{"arch": "resnet", "image_size": 32, "crop_scale_min": 1, "horizontal_flip": false, "norm": "groupnorm", "activation": "relu", "depths": [2, 4, 2], "kernel_size": 3, "stem": "single", "residual_init": "none", "muon_scale": "match_rms_adamw", "steps": 14400, "batch_size": 64, "warmup_steps": 2880, "adamw_weight_decay_other_params": 0.05}
Rows from block 2, named by matrix and row number. Each number is 50 + 15 x the weight over the matrix's rms, rounded and kept within 0 to 99. All counts start at 0.
# short1: shortcut pointwise conv (model.blocks.2.short.1.weight, 160x80x1x1), inputs 40-79
short1.0:21 44 42 57 45 50 41 51 38 51 50 52 39 36 67 24 45 60 62 57 55 58 53 43 61 34 74 53 32 41 33 47 39 71 63 35 79 76 52 49
short1.1:23 54 35 37 61 65 58 42 19 48 42 69 52 42 53 41 48 45 61 52 49 79 55 49 57 33 57 65 50 45 55 46 43 60 61 37 48 63 50 52
short1.2:47 53 57 41 64 60 44 58 67 45 50 64 63 52 55 38 49 55 47 51 52 39 61 54 57 53 58 44 44 55 56 49 58 46 54 52 52 61 60 38
short1.3:99 47 36 63 50 56 53 67 50 65 73 42 56 18 72 83 60 00 29 54 54 56 26 55 65 00 77 62 25 70 59 40 72 18 59 39 80 55 24 57
short1.4:40 64 65 28 43 62 33 37 55 41 52 47 49 60 52 48 70 55 41 53 53 46 70 23 44 59 43 39 62 45 62 33 49 44 48 61 45 47 40 39
short1.5:62 53 63 62 48 63 42 06 61 48 60 57 46 61 63 62 38 46 50 54 41 57 46 44 45 51 29 33 62 51 47 12 54 57 35 64 47 78 27 52
short1.6:50 48 05 35 61 33 46 73 40 58 46 45 39 52 59 37 60 67 46 49 62 66 38 60 41 62 48 47 40 61 39 44 58 44 55 57 53 27 47 63
short1.7:45 60 70 49 62 72 60 32 39 52 70 56 72 39 60 15 51 50 35 65 47 62 58 33 76 39 73 41 22 28 72 47 57 78 42 37 54 56 68 47
short1.8:45 59 31 47 58 55 43 59 51 49 55 29 92 39 38 65 50 33 55 50 31 48 60 58 51 29 55 53 28 35 48 69 57 57 55 49 74 50 40 59
short1.9:50 62 32 58 52 12 76 47 76 41 69 44 75 63 74 67 27 44 52 35 35 67 48 72 32 36 30 62 46 70 33 42 11 44 63 70 58 72 41 38
short1.10:48 45 81 38 63 34 76 47 57 73 47 56 61 61 58 12 67 45 35 53 41 34 51 57 48 40 51 60 62 24 40 28 23 62 43 40 42 48 53 59
short1.11:53 34 54 32 57 67 51 41 65 47 43 46 41 41 10 44 55 99 34 33 73 55 77 54 36 73 71 53 53 36 37 64 51 76 39 44 37 60 71 24
short1.12:70 67 53 36 37 70 43 35 43 51 81 46 66 53 51 53 73 58 73 66 36 48 43 51 56 28 57 64 36 35 69 36 60 51 44 70 64 54 37 34
short1.13:58 53 45 74 32 31 51 54 45 51 39 54 60 59 56 49 47 25 48 40 76 55 49 60 47 39 66 42 68 53 48 45 59 49 40 67 49 24 24 71
short1.14:59 53 67 44 25 52 60 62 68 68 83 52 57 56 44 33 63 46 55 46 47 51 37 45 50 42 59 78 52 58 60 35 52 54 25 48 47 28 65 58
short1.15:62 50 53 21 40 70 59 53 33 75 66 84 41 34 58 47 52 62 13 46 62 55 36 43 55 99 18 72 63 59 59 80 62 39 65 39 15 43 75 92
short1.16:74 45 20 50 61 61 46 54 36 46 86 43 48 60 53 38 47 54 32 81 46 10 61 70 40 99 67 72 65 32 77 45 55 47 44 17 57 71 87 24
short1.17:59 38 41 62 43 45 43 73 35 62 49 45 43 50 54 58 38 49 60 53 40 62 48 65 32 49 51 59 60 43 64 54 54 56 46 56 63 47 49 69
short1.18:40 50 72 71 74 22 32 19 60 58 35 56 70 52 55 22 61 55 52 57 49 36 74 37 61 58 36 39 60 57 55 47 77 29 27 70 11 74 17 40
short1.19:60 49 52 57 55 65 42 71 74 72 50 62 61 36 37 41 62 47 62 48 74 44 56 47 39 50 41 42 56 34 61 54 43 61 42 43 53 46 38 52
short1.20:56 59 61 18 46 48 45 67 49 66 40 44 68 45 51 38 49 44 62 49 42 51 64 36 39 48 45 54 18 35 45 55 45 51 57 59 46 43 67 40
short1.21:57 69 43 35 51 20 53 43 26 99 74 51 83 63 58 41 49 44 59 60 45 75 27 34 42 54 52 60 49 36 34 65 41 63 75 50 61 28 51 53
short1.22:71 57 43 46 56 46 57 65 34 68 11 77 42 59 51 63 64 49 45 55 70 65 70 08 69 50 49 21 59 37 45 27 45 61 73 49 22 60 14 77
short1.23:60 38 38 42 51 77 24 32 43 67 60 99 46 91 40 58 99 06 27 62 27 33 19 64 00 38 44 60 55 19 42 27 54 00 72 36 52 53 30 84
short1.24:48 58 55 41 44 44 60 56 61 70 58 63 42 53 67 57 56 46 56 39 71 84 55 34 55 64 45 64 61 47 49 45 46 41 63 49 44 48 62 44
short1.25:60 63 14 45 38 59 51 42 30 66 35 42 39 42 48 70 53 54 41 45 37 70 56 37 55 60 30 65 52 33 58 40 47 31 40 78 78 63 48 45
short1.26:59 44 39 42 33 22 22 51 39 49 65 46 28 68 69 74 45 47 47 53 74 65 46 44 33 41 57 55 52 48 52 62 68 37 41 40 54 57 56 57
short1.27:37 44 40 51 50 52 51 61 21 65 36 42 50 63 52 42 54 81 54 28 55 52 41 43 38 54 43 73 74 38 47 65 65 54 50 49 51 41 48 48
short1.28:32 56 24 62 52 36 53 33 51 46 33 49 68 54 48 62 70 37 60 22 45 53 54 28 43 76 39 34 67 84 24 31 48 48 43 26 53 65 39 55
short1.29:58 46 38 51 53 88 54 57 06 63 45 46 48 58 70 57 39 39 62 34 21 42 45 36 47 15 30 53 42 40 78 56 66 68 70 97 34 22 86 33
short1.30:73 67 69 58 58 42 53 33 39 59 39 56 42 38 43 58 30 77 76 44 67 72 60 55 58 57 49 45 60 49 50 29 21 44 44 70 69 54 69 55
short1.31:45 49 46 42 87 34 66 52 44 45 62 60 41 50 43 51 44 51 47 06 52 58 35 60 68 42 50 44 55 38 67 60 53 63 00 68 48 34 44 51
short1.32:49 40 41 47 47 60 68 79 50 53 59 52 46 52 71 65 47 45 59 39 54 24 67 56 78 89 58 51 63 30 47 14 45 47 22 75 24 52 50 47
short1.33:41 44 26 52 44 31 51 33 45 46 52 76 18 57 34 56 50 59 47 60 52 49 32 40 46 75 48 74 52 45 50 55 75 49 35 80 51 50 47 64
short1.34:37 66 49 60 72 40 99 47 61 41 55 45 57 75 24 57 59 34 58 48 71 51 14 40 62 43 49 53 65 49 63 56 31 86 04 54 47 31 46 46
short1.35:64 84 41 66 51 67 46 45 62 37 54 33 55 82 23 54 63 69 64 54 56 74 34 54 29 54 59 56 30 42 61 57 56 45 20 63 56 38 47 28
short1.36:29 60 32 43 71 41 30 47 27 49 66 44 34 12 30 38 66 44 55 66 45 41 41 18 48 59 62 54 74 59 81 69 45 71 54 62 45 31 43 53
short1.37:65 40 41 48 31 00 54 62 64 38 54 29 70 12 53 48 38 69 56 47 99 46 47 34 55 82 66 55 47 55 40 57 61 41 56 64 58 39 40 50
short1.38:42 52 35 29 54 59 40 61 37 48 61 58 54 39 48 69 58 34 52 38 58 54 78 58 49 49 41 57 46 55 46 52 48 64 38 77 64 43 63 37
short1.39:51 70 57 55 00 57 34 43 45 47 36 56 41 00 71 41 51 51 65 46 46 58 49 39 86 58 29 68 56 39 52 58 63 73 75 43 66 53 71 72
short1.40:38 38 55 64 37 45 43 29 40 39 65 64 49 45 60 22 60 48 43 74 39 54 54 36 32 63 68 60 38 48 46 43 53 78 64 64 49 51 62 43
short1.41:71 02 48 47 73 55 54 55 41 28 41 35 47 36 40 52 53 49 60 63 56 86 69 62 58 82 84 63 57 70 35 37 31 60 36 39 82 56 44 49
short1.42:39 64 49 48 88 44 58 31 55 49 63 31 49 18 78 46 59 51 39 46 59 43 03 58 31 71 64 33 43 27 57 55 59 54 68 61 43 54 76 49
short1.43:39 43 45 56 58 49 66 37 72 33 58 45 46 58 39 56 35 57 60 73 72 59 50 53 20 76 66 68 43 43 48 31 49 58 43 26 63 54 63 36
short1.44:66 20 43 54 71 33 56 54 27 54 37 29 55 67 24 63 51 38 18 64 59 55 74 32 71 32 49 51 66 53 39 47 53 68 41 58 50 40 58 39
short1.45:60 45 41 57 53 39 45 65 53 74 66 31 48 74 53 57 68 77 34 41 26 66 69 62 65 66 49 60 51 40 36 43 39 43 56 47 66 42 33 42
short1.46:70 31 47 56 55 56 58 46 36 46 64 39 50 75 45 65 60 59 40 52 41 47 51 51 37 42 43 30 41 42 70 41 61 54 49 61 55 46 71 52
short1.47:65 40 33 53 54 48 75 44 57 76 46 41 33 50 41 64 62 70 47 73 64 51 71 35 57 63 30 69 59 47 55 41 66 48 58 39 76 58 60 53
short1.48:60 60 47 56 37 48 52 60 29 60 31 53 49 58 49 34 56 41 74 50 61 44 56 39 23 67 62 76 48 27 30 45 42 62 53 90 56 29 37 55
short1.49:50 66 46 59 68 43 65 47 40 44 53 11 58 60 84 32 20 53 64 36 53 61 65 57 98 67 38 44 61 61 12 89 45 11 47 60 91 52 47 61
short1.50:55 45 73 43 45 46 58 62 55 51 74 33 44 62 38 31 75 80 41 56 72 58 49 18 39 74 73 41 59 36 56 60 56 44 56 46 57 35 43 37
short1.51:59 43 28 70 32 52 51 88 60 51 67 41 31 36 77 54 81 75 64 49 31 74 46 48 47 30 37 43 62 44 47 70 57 75 42 73 34 54 55 23
short1.52:50 64 71 56 48 66 49 36 44 44 69 49 52 45 52 62 43 33 62 47 70 70 87 63 54 57 45 60 41 30 61 51 28 72 88 70 56 69 43 39
short1.53:55 44 62 38 40 56 56 53 47 49 40 62 63 31 48 51 38 50 44 48 52 44 50 36 65 39 66 55 78 53 45 72 35 41 48 52 53 61 43 37
short1.54:56 36 67 55 35 54 69 43 18 50 65 38 57 53 50 68 57 52 45 49 24 26 11 45 49 47 64 96 36 46 35 56 59 15 45 99 32 36 49 53
short1.55:62 51 50 50 56 44 60 68 44 55 54 46 46 42 35 42 46 45 50 71 81 50 53 69 41 38 59 68 68 48 65 43 72 59 65 45 60 33 53 37
short1.56:80 34 79 40 32 57 99 54 45 33 45 63 70 55 35 56 24 49 42 41 67 14 63 37 21 59 50 47 40 37 50 37 25 49 78 57 41 49 69 33
short1.57:50 50 76 62 41 45 46 32 47 48 51 74 51 54 49 78 35 28 55 65 63 89 68 61 38 49 56 38 53 54 41 35 35 64 49 67 55 52 43 46
short1.58:46 30 44 57 79 58 45 46 48 45 48 15 56 49 24 51 48 74 63 64 73 43 37 53 44 71 43 47 48 48 32 66 49 48 45 49 43 38 49 35
short1.59:39 61 48 59 61 37 53 48 99 51 55 45 40 43 37 46 45 29 45 49 68 27 64 62 42 70 70 77 46 77 54 38 44 61 33 37 53 66 45 59
short1.60:46 57 46 35 44 62 47 10 25 61 73 40 46 62 53 40 43 48 50 45 63 57 43 59 50 41 84 74 26 43 70 40 64 51 57 71 58 26 71 55
short1.61:55 54 55 61 60 60 31 27 40 27 50 34 57 57 68 80 49 50 29 33 75 25 59 50 47 39 37 56 48 96 79 65 79 62 25 55 57 36 38 57
short1.62:49 31 54 43 39 36 48 12 32 59 35 40 57 45 76 39 43 33 63 60 31 82 44 79 35 38 59 46 36 58 84 56 41 44 34 90 58 52 82 57
short1.63:42 54 46 43 45 70 28 54 86 79 65 60 46 37 49 41 26 25 56 55 53 45 59 61 39 48 36 50 40 59 65 43 68 64 71 44 46 37 45 42
short1.64:60 86 41 39 73 53 43 59 99 51 55 65 53 32 63 41 57 39 50 66 22 43 03 32 64 31 47 28 57 43 38 44 68 46 43 38 40 27 32 46
short1.65:61 57 46 59 26 42 59 41 38 52 44 43 57 69 43 47 37 51 51 39 45 62 68 67 56 51 74 43 33 82 77 46 50 38 54 53 58 41 65 54
short1.66:53 69 59 49 45 57 40 41 62 48 48 51 50 96 55 65 55 35 57 55 49 50 28 54 64 55 42 68 60 62 67 60 48 31 20 44 40 42 47 41
short1.67:51 47 65 38 55 50 73 20 54 30 92 56 40 40 39 53 20 80 38 53 37 66 47 33 27 43 48 34 55 66 46 41 35 53 85 79 45 47 27 41
short1.68:55 52 57 49 64 46 39 57 60 73 47 60 56 53 25 45 52 52 52 58 58 52 57 47 51 23 42 58 50 37 38 61 49 39 50 40 54 40 52 52
short1.69:43 68 42 68 24 35 55 37 55 72 50 59 59 75 50 59 17 66 25 52 36 52 55 29 49 53 32 48 54 68 42 68 49 48 57 36 48 64 48 37
short1.70:46 48 35 41 54 59 59 32 47 60 71 64 47 49 61 59 37 58 33 21 40 58 51 77 50 29 54 55 43 49 46 64 58 75 43 55 42 60 54 54
short1.71:62 73 35 62 43 42 61 49 45 53 49 66 38 63 52 59 42 53 36 54 47 47 60 75 48 33 45 47 39 45 57 58 35 37 38 63 77 53 67 35
short1.72:54 00 53 41 60 52 44 38 58 55 55 48 69 59 38 65 59 27 48 42 65 38 47 55 64 75 66 55 57 34 53 60 48 13 67 55 39 51 56 47
short1.73:56 74 33 42 63 62 39 53 47 54 65 66 55 48 40 52 70 53 51 40 80 52 44 38 56 56 72 54 70 53 39 51 36 44 59 58 56 27 75 77
short1.74:41 42 34 35 55 60 49 42 45 33 57 47 70 43 68 57 43 44 68 43 46 52 47 65 50 82 63 61 61 66 40 57 46 12 65 62 36 69 44 52
short1.75:46 48 76 61 50 62 39 21 61 40 60 74 28 56 74 31 49 50 71 47 53 53 78 52 73 50 74 50 57 48 28 36 69 04 68 55 04 45 31 59
short1.76:56 33 58 54 58 41 42 48 59 58 66 46 50 35 56 42 44 43 54 37 55 65 33 53 52 45 42 45 51 56 33 60 26 68 54 44 43 44 45 63
short1.77:50 55 33 52 45 66 50 33 56 40 40 58 49 43 51 67 70 57 55 40 49 59 64 50 72 64 36 50 64 43 42 47 48 28 41 62 53 60 55 49
short1.78:60 80 57 55 64 67 44 42 83 25 64 45 73 52 66 50 50 45 80 17 52 45 58 39 64 86 69 99 42 39 33 23 64 31 56 62 28 62 80 30
short1.79:25 99 68 64 62 39 54 46 72 49 52 53 30 32 25 53 30 58 43 21 60 51 01 39 26 44 38 66 32 38 64 72 42 98 29 61 76 37 63 46
short1.80:72 70 51 50 69 63 67 69 27 42 31 22 56 55 39 65 56 28 39 64 54 38 41 59 47 57 46 78 54 37 48 51 53 40 20 50 53 49 51 41
short1.81:93 35 96 37 50 58 69 50 45 41 67 63 44 41 45 51 46 71 59 31 47 39 56 61 39 64 14 43 34 58 55 44 73 37 39 42 42 76 27 40
short1.82:47 46 49 45 45 49 45 45 51 80 55 55 57 41 44 39 63 43 57 45 61 61 36 29 48 60 40 68 58 50 70 27 43 57 40 40 46 58 62 43
short1.83:75 15 33 39 99 47 52 50 52 83 47 13 47 99 09 39 53 25 63 79 32 51 82 46 42 51 63 58 38 47 48 46 59 47 22 48 61 53 42 41
short1.84:45 52 38 70 47 53 44 68 40 49 41 50 62 58 58 49 52 52 53 33 37 54 54 80 42 39 50 27 37 31 56 56 46 42 51 67 59 47 55 47
short1.85:57 51 27 49 41 69 57 38 29 57 30 24 49 34 41 51 62 39 40 71 94 57 41 47 55 53 46 44 58 65 32 46 68 61 51 29 73 33 48 45
short1.86:78 62 28 61 58 59 37 70 26 44 76 27 44 20 43 77 40 57 55 65 70 70 57 70 42 51 66 41 34 41 44 40 49 10 64 54 54 28 51 33
short1.87:29 45 44 51 23 51 32 51 57 56 73 54 86 25 65 61 67 11 65 52 70 47 64 58 55 61 40 45 41 44 59 54 80 61 66 29 58 64 44 78
short1.88:71 58 30 55 26 47 33 41 46 52 45 25 53 57 67 82 56 32 40 44 55 47 36 54 51 34 60 69 32 52 53 38 43 46 39 80 32 51 37 56
short1.89:50 66 42 38 66 54 77 57 49 65 40 61 63 64 56 21 46 37 51 63 58 65 66 47 32 37 43 27 42 39 40 63 41 51 75 06 57 40 46 42
short1.90:48 84 69 64 41 65 35 42 53 75 42 42 54 51 59 45 57 77 33 59 52 56 51 70 36 71 20 62 49 31 36 66 60 35 67 47 34 53 58 55
short1.91:63 67 57 54 31 01 58 38 41 39 43 00 44 35 51 67 11 65 99 77 76 35 55 44 99 63 53 35 58 62 49 70 49 17 52 41 67 70 46 65
short1.92:70 35 42 61 49 55 61 60 50 48 68 51 48 38 46 44 36 48 40 56 60 50 48 37 52 42 38 57 55 45 70 57 62 53 42 43 56 44 49 39
short1.93:54 47 37 55 49 41 56 53 52 66 43 30 58 50 54 57 66 52 58 70 36 56 47 43 39 50 52 54 45 52 53 45 64 55 41 56 44 30 56 50
short1.94:45 31 49 49 40 58 58 47 24 61 45 63 45 56 56 67 26 48 46 66 72 53 70 36 55 79 76 82 52 57 74 29 29 57 60 61 50 58 38 44
short1.95:84 14 64 74 49 25 61 56 47 50 41 08 53 62 68 29 57 75 00 60 29 51 96 63 31 59 59 61 36 53 51 24 50 53 44 35 62 74 62 43
short1.96:71 41 38 56 33 50 52 44 19 46 54 36 53 67 65 76 49 34 48 61 60 75 32 49 59 34 54 46 74 55 35 30 28 58 51 64 51 48 73 46
short1.97:66 43 42 72 39 41 26 42 61 27 51 21 51 49 60 52 45 29 27 33 53 67 80 59 45 67 27 63 49 69 61 41 41 20 69 75 56 63 59 39
short1.98:83 43 44 48 47 44 52 57 41 54 42 28 49 47 63 60 51 68 31 57 16 46 43 34 48 53 34 49 42 44 55 53 72 59 67 47 32 37 45 35
short1.99:71 57 41 78 40 83 56 57 50 45 54 54 35 55 59 57 39 61 47 32 38 41 55 48 29 71 48 68 58 63 53 48 37 47 41 62 57 64 83 42
short1.100:57 39 48 75 38 49 90 35 60 48 42 76 27 69 36 54 55 54 53 52 38 35 14 75 14 86 62 52 28 66 18 05 46 38 54 84 54 64 44 49
short1.101:51 65 31 38 19 31 70 63 57 50 27 34 66 54 43 28 65 73 34 36 40 73 23 50 42 60 44 41 42 31 52 74 44 50 48 23 67 65 52 49
short1.102:17 39 43 38 78 45 58 44 43 42 55 56 51 49 53 63 62 21 47 50 86 59 52 39 47 90 30 52 53 37 53 69 61 43 52 41 36 65 30 76
short1.103:58 54 59 28 38 78 54 63 51 87 40 44 56 46 43 46 50 53 54 54 69 61 36 49 35 40 62 21 54 56 68 66 45 47 49 54 80 33 51 60
short1.104:58 57 43 63 73 65 23 42 91 40 41 37 16 74 60 83 74 37 52 72 95 36 50 52 39 50 39 32 38 36 40 71 42 57 30 43 71 45 33 34
short1.105:75 33 71 73 51 46 51 14 39 15 54 11 54 55 42 79 50 55 31 55 24 42 52 54 56 38 29 63 49 61 63 59 64 38 52 79 40 63 47 45
short1.106:59 50 36 33 42 61 02 47 35 48 73 35 51 25 42 58 53 45 36 85 47 47 69 73 32 30 48 44 72 32 82 56 51 33 45 52 77 50 52 38
short1.107:64 50 58 57 52 57 74 34 40 64 40 48 53 44 37 69 35 53 71 42 73 81 48 66 40 57 53 78 62 37 38 61 44 42 76 39 70 47 25 41
short1.108:44 60 55 58 66 32 58 59 31 40 57 09 31 67 68 79 67 57 37 71 38 47 52 68 62 52 64 53 75 67 52 49 37 44 62 54 60 47 47 62
short1.109:44 38 48 40 45 58 43 63 42 53 49 35 28 42 54 65 51 53 67 36 48 62 75 34 36 52 50 49 66 54 48 62 41 62 56 90 63 59 67 53
short1.110:55 46 64 51 56 77 60 58 14 16 59 34 63 38 39 77 51 62 53 33 76 57 54 35 39 75 48 41 53 47 49 44 26 11 51 60 59 62 57 57
short1.111:53 42 59 36 42 22 48 52 53 63 44 42 53 48 68 46 59 60 37 34 55 60 76 47 49 60 70 31 52 38 56 40 51 42 48 45 28 76 37 43
short1.112:66 78 78 71 99 47 65 42 51 47 66 30 28 44 17 50 54 99 00 36 55 54 41 44 08 65 49 62 50 39 57 26 41 81 13 40 54 70 42 38
short1.113:50 54 53 54 40 14 56 36 39 56 73 43 63 32 74 58 35 35 33 54 55 58 53 62 62 59 40 54 60 36 54 59 64 24 46 57 11 56 71 42
short1.114:34 58 62 82 73 45 47 40 30 58 62 48 52 66 67 57 70 58 42 66 46 45 38 33 42 55 28 41 45 49 55 28 54 69 42 54 63 51 51 53
short1.115:31 38 55 55 73 27 69 55 50 41 73 19 42 28 57 49 76 69 47 31 29 57 51 38 73 35 46 82 12 33 28 70 37 47 58 44 34 59 71 53
short1.116:44 52 79 40 90 46 45 56 48 49 47 36 41 32 55 36 07 82 40 48 97 62 58 39 64 50 39 51 65 77 35 36 32 45 61 16 71 58 41 68
short1.117:36 37 48 54 51 33 60 56 59 43 49 46 56 60 51 50 25 58 49 48 60 51 74 27 39 43 52 40 55 47 79 42 51 57 57 30 57 54 71 45
short1.118:68 55 33 69 73 69 78 66 35 40 43 56 50 44 48 67 39 32 44 60 58 29 60 51 53 52 47 46 64 45 59 40 47 61 33 47 44 52 42 34
short1.119:63 41 43 66 48 42 54 38 52 48 40 26 23 39 54 46 74 41 38 90 56 48 57 39 36 52 60 30 47 59 57 51 73 72 72 70 41 47 76 53
short1.120:48 71 57 39 54 65 50 49 49 46 71 48 46 63 31 55 38 57 67 57 79 53 46 54 55 59 52 50 34 53 60 71 39 28 15 36 60 35 54 24
short1.121:53 22 75 61 39 32 34 43 69 57 23 81 59 63 42 54 15 36 54 78 69 77 47 78 34 78 71 35 32 49 57 29 56 20 50 79 19 42 26 27
short1.122:58 58 64 73 58 56 72 54 39 88 29 53 63 74 65 61 56 61 57 18 61 37 57 56 41 60 36 25 49 30 65 74 71 39 43 50 34 29 58 28
short1.123:54 51 40 64 44 32 38 57 52 56 16 62 36 35 44 73 24 34 66 58 52 63 58 79 33 56 48 41 43 49 63 51 49 46 28 70 57 60 68 50
short1.124:48 38 39 46 55 61 36 55 51 56 47 75 49 69 71 51 39 30 43 63 48 41 52 58 24 63 54 51 25 30 57 60 60 57 70 42 61 42 41 67
short1.125:25 29 51 54 34 65 60 28 42 66 43 42 51 55 37 48 53 47 77 42 66 16 27 75 29 50 21 14 39 48 60 66 37 54 53 73 48 50 53 70
short1.126:50 38 45 57 26 69 25 16 48 49 43 53 20 66 59 35 69 54 41 54 39 60 39 30 72 34 45 76 72 59 55 47 63 48 46 48 55 60 90 29
short1.127:50 54 70 48 58 49 42 54 38 54 41 49 49 46 64 29 35 36 64 51 60 63 27 51 45 44 42 45 49 24 41 78 55 70 49 33 55 40 66 69
short1.128:66 51 52 61 55 30 56 48 58 68 52 58 38 53 79 16 49 53 26 33 76 45 15 61 37 72 70 54 08 34 65 73 42 58 64 60 22 50 36 58
short1.129:49 25 60 40 49 41 40 54 41 68 64 43 29 31 46 43 68 64 25 40 70 89 50 23 46 46 66 40 76 24 58 44 69 24 39 59 59 36 33 28
short1.130:44 54 34 27 69 73 63 50 43 55 33 53 38 61 48 27 55 53 39 29 48 66 44 35 42 42 46 82 69 39 38 59 58 52 51 41 47 34 71 25
short1.131:40 47 44 63 50 52 77 19 46 37 73 54 77 64 60 63 59 34 45 70 63 35 69 32 33 31 71 26 47 41 83 69 62 37 35 44 67 31 49 75
short1.132:49 56 28 33 49 55 49 54 43 42 77 37 71 52 44 56 43 43 61 64 44 61 57 31 40 39 45 47 49 56 37 54 58 57 41 62 59 46 70 51
short1.133:33 61 56 32 45 60 26 61 52 51 33 60 61 43 27 31 58 52 58 52 13 46 24 42 64 18 41 70 43 56 63 85 87 99 60 47 35 34 53 42
short1.134:23 72 30 28 46 25 74 53 28 48 43 57 27 44 36 51 63 54 61 71 63 39 55 38 61 74 30 47 75 27 54 45 38 32 49 43 70 52 27 56
short1.135:48 38 49 60 58 61 48 30 56 46 71 48 43 59 48 46 75 64 51 31 38 47 66 29 65 72 38 57 43 59 56 71 58 77 48 41 45 74 17 70
short1.136:73 40 37 50 60 45 44 29 55 67 73 52 73 35 27 37 45 59 73 15 46 60 55 54 37 72 57 30 53 79 64 55 45 46 47 63 41 31 51 57
short1.137:48 63 32 53 60 65 32 58 70 69 51 52 51 46 48 35 48 44 35 61 53 61 39 51 53 35 53 55 30 46 62 61 69 54 27 21 57 35 56 48
short1.138:34 56 51 37 61 77 23 67 63 73 29 47 50 31 48 25 70 58 61 40 66 45 62 43 51 61 48 56 35 53 42 52 41 59 52 67 51 31 38 33
short1.139:42 60 46 42 68 53 50 35 48 55 79 55 55 19 67 52 39 68 54 55 59 42 05 67 59 50 54 52 40 50 62 53 54 51 42 28 38 60 73 46
short1.140:50 57 40 40 69 64 33 47 46 60 56 40 44 72 70 53 68 62 50 43 55 37 31 58 62 34 44 39 59 42 41 18 62 41 52 56 51 53 78 53
short1.141:69 33 87 40 71 61 72 34 47 45 55 60 37 42 22 46 40 40 11 58 55 58 30 25 53 72 51 46 37 29 67 28 68 66 43 32 36 66 61 40
short1.142:61 66 54 44 56 99 62 59 22 55 28 50 32 43 36 29 58 44 54 40 52 69 53 51 61 59 40 51 45 46 59 70 43 36 82 11 56 41 80 70
short1.143:63 52 49 37 31 25 37 24 43 34 51 27 63 00 75 51 71 36 46 42 74 45 62 55 69 40 36 66 37 38 76 65 75 85 64 55 43 46 52 51
short1.144:51 59 54 62 63 76 40 66 64 59 71 45 37 57 49 61 42 50 55 50 44 48 72 31 53 37 31 50 67 57 46 44 61 37 54 77 14 59 58 56
short1.145:47 60 52 60 43 53 47 64 46 48 32 50 42 33 48 57 67 44 47 61 64 45 55 34 51 35 64 48 59 36 44 64 46 71 64 66 42 29 74 50
short1.146:38 42 52 59 47 61 71 52 73 64 49 56 56 42 53 18 40 59 63 41 52 57 67 50 51 87 28 31 33 28 46 67 38 58 33 30 86 44 75 75
short1.147:70 65 46 56 45 63 79 44 54 61 40 48 63 18 67 52 03 68 66 78 03 48 48 41 53 69 52 64 44 66 30 45 46 60 58 22 38 54 99 38
short1.148:69 64 50 34 73 29 42 54 33 57 64 58 48 39 39 57 33 54 23 21 39 61 43 41 51 36 40 41 55 21 58 55 41 40 74 49 55 50 45 72
short1.149:62 38 54 48 43 26 51 54 28 59 54 68 60 54 63 36 28 69 46 34 42 38 19 81 35 52 29 43 33 39 33 55 58 35 68 36 73 50 60 34
short1.150:68 63 30 64 49 41 68 56 26 63 39 51 53 48 57 76 46 62 40 32 39 47 49 57 38 53 51 48 61 31 56 75 41 35 62 51 54 71 61 59
short1.151:49 50 64 37 39 42 38 29 62 46 31 48 70 52 53 54 63 49 39 32 72 68 64 45 52 40 33 40 82 43 61 53 49 55 58 57 48 50 42 55
short1.152:45 44 32 55 57 64 57 43 30 60 50 49 41 58 40 33 72 59 62 54 61 59 43 59 68 50 39 17 37 56 56 34 50 41 87 40 40 46 29 51
short1.153:58 38 33 37 62 47 57 81 45 57 04 62 55 57 69 39 82 57 31 67 54 59 29 47 48 52 46 02 62 48 45 71 44 56 54 56 29 48 99 00
short1.154:49 46 64 42 55 70 54 62 30 60 40 44 57 40 36 67 71 88 81 45 30 29 48 43 57 44 64 42 56 44 72 58 42 63 58 48 41 42 55 47
short1.155:56 35 47 69 47 53 64 50 56 79 53 51 54 32 42 48 55 44 31 29 32 48 72 63 53 37 41 70 55 45 60 64 28 56 59 55 63 22 71 41
short1.156:40 25 52 15 20 47 32 39 62 83 60 62 65 26 52 92 66 50 44 46 54 34 65 73 56 69 45 65 99 81 43 75 18 69 60 49 79 55 38 31
short1.157:41 54 76 40 35 56 23 53 47 50 72 46 75 69 29 41 81 62 58 65 32 50 43 61 59 34 47 78 47 53 39 45 70 45 55 50 22 41 25 20
short1.158:55 68 46 60 62 77 44 33 64 21 58 59 54 51 70 57 61 38 57 52 44 25 57 49 60 33 68 79 50 72 53 34 53 44 62 82 17 63 81 60
short1.159:28 71 48 48 57 77 42 41 49 29 57 21 63 49 19 59 54 54 43 70 66 52 42 40 69 53 56 51 39 46 42 62 58 66 27 45 60 66 57 43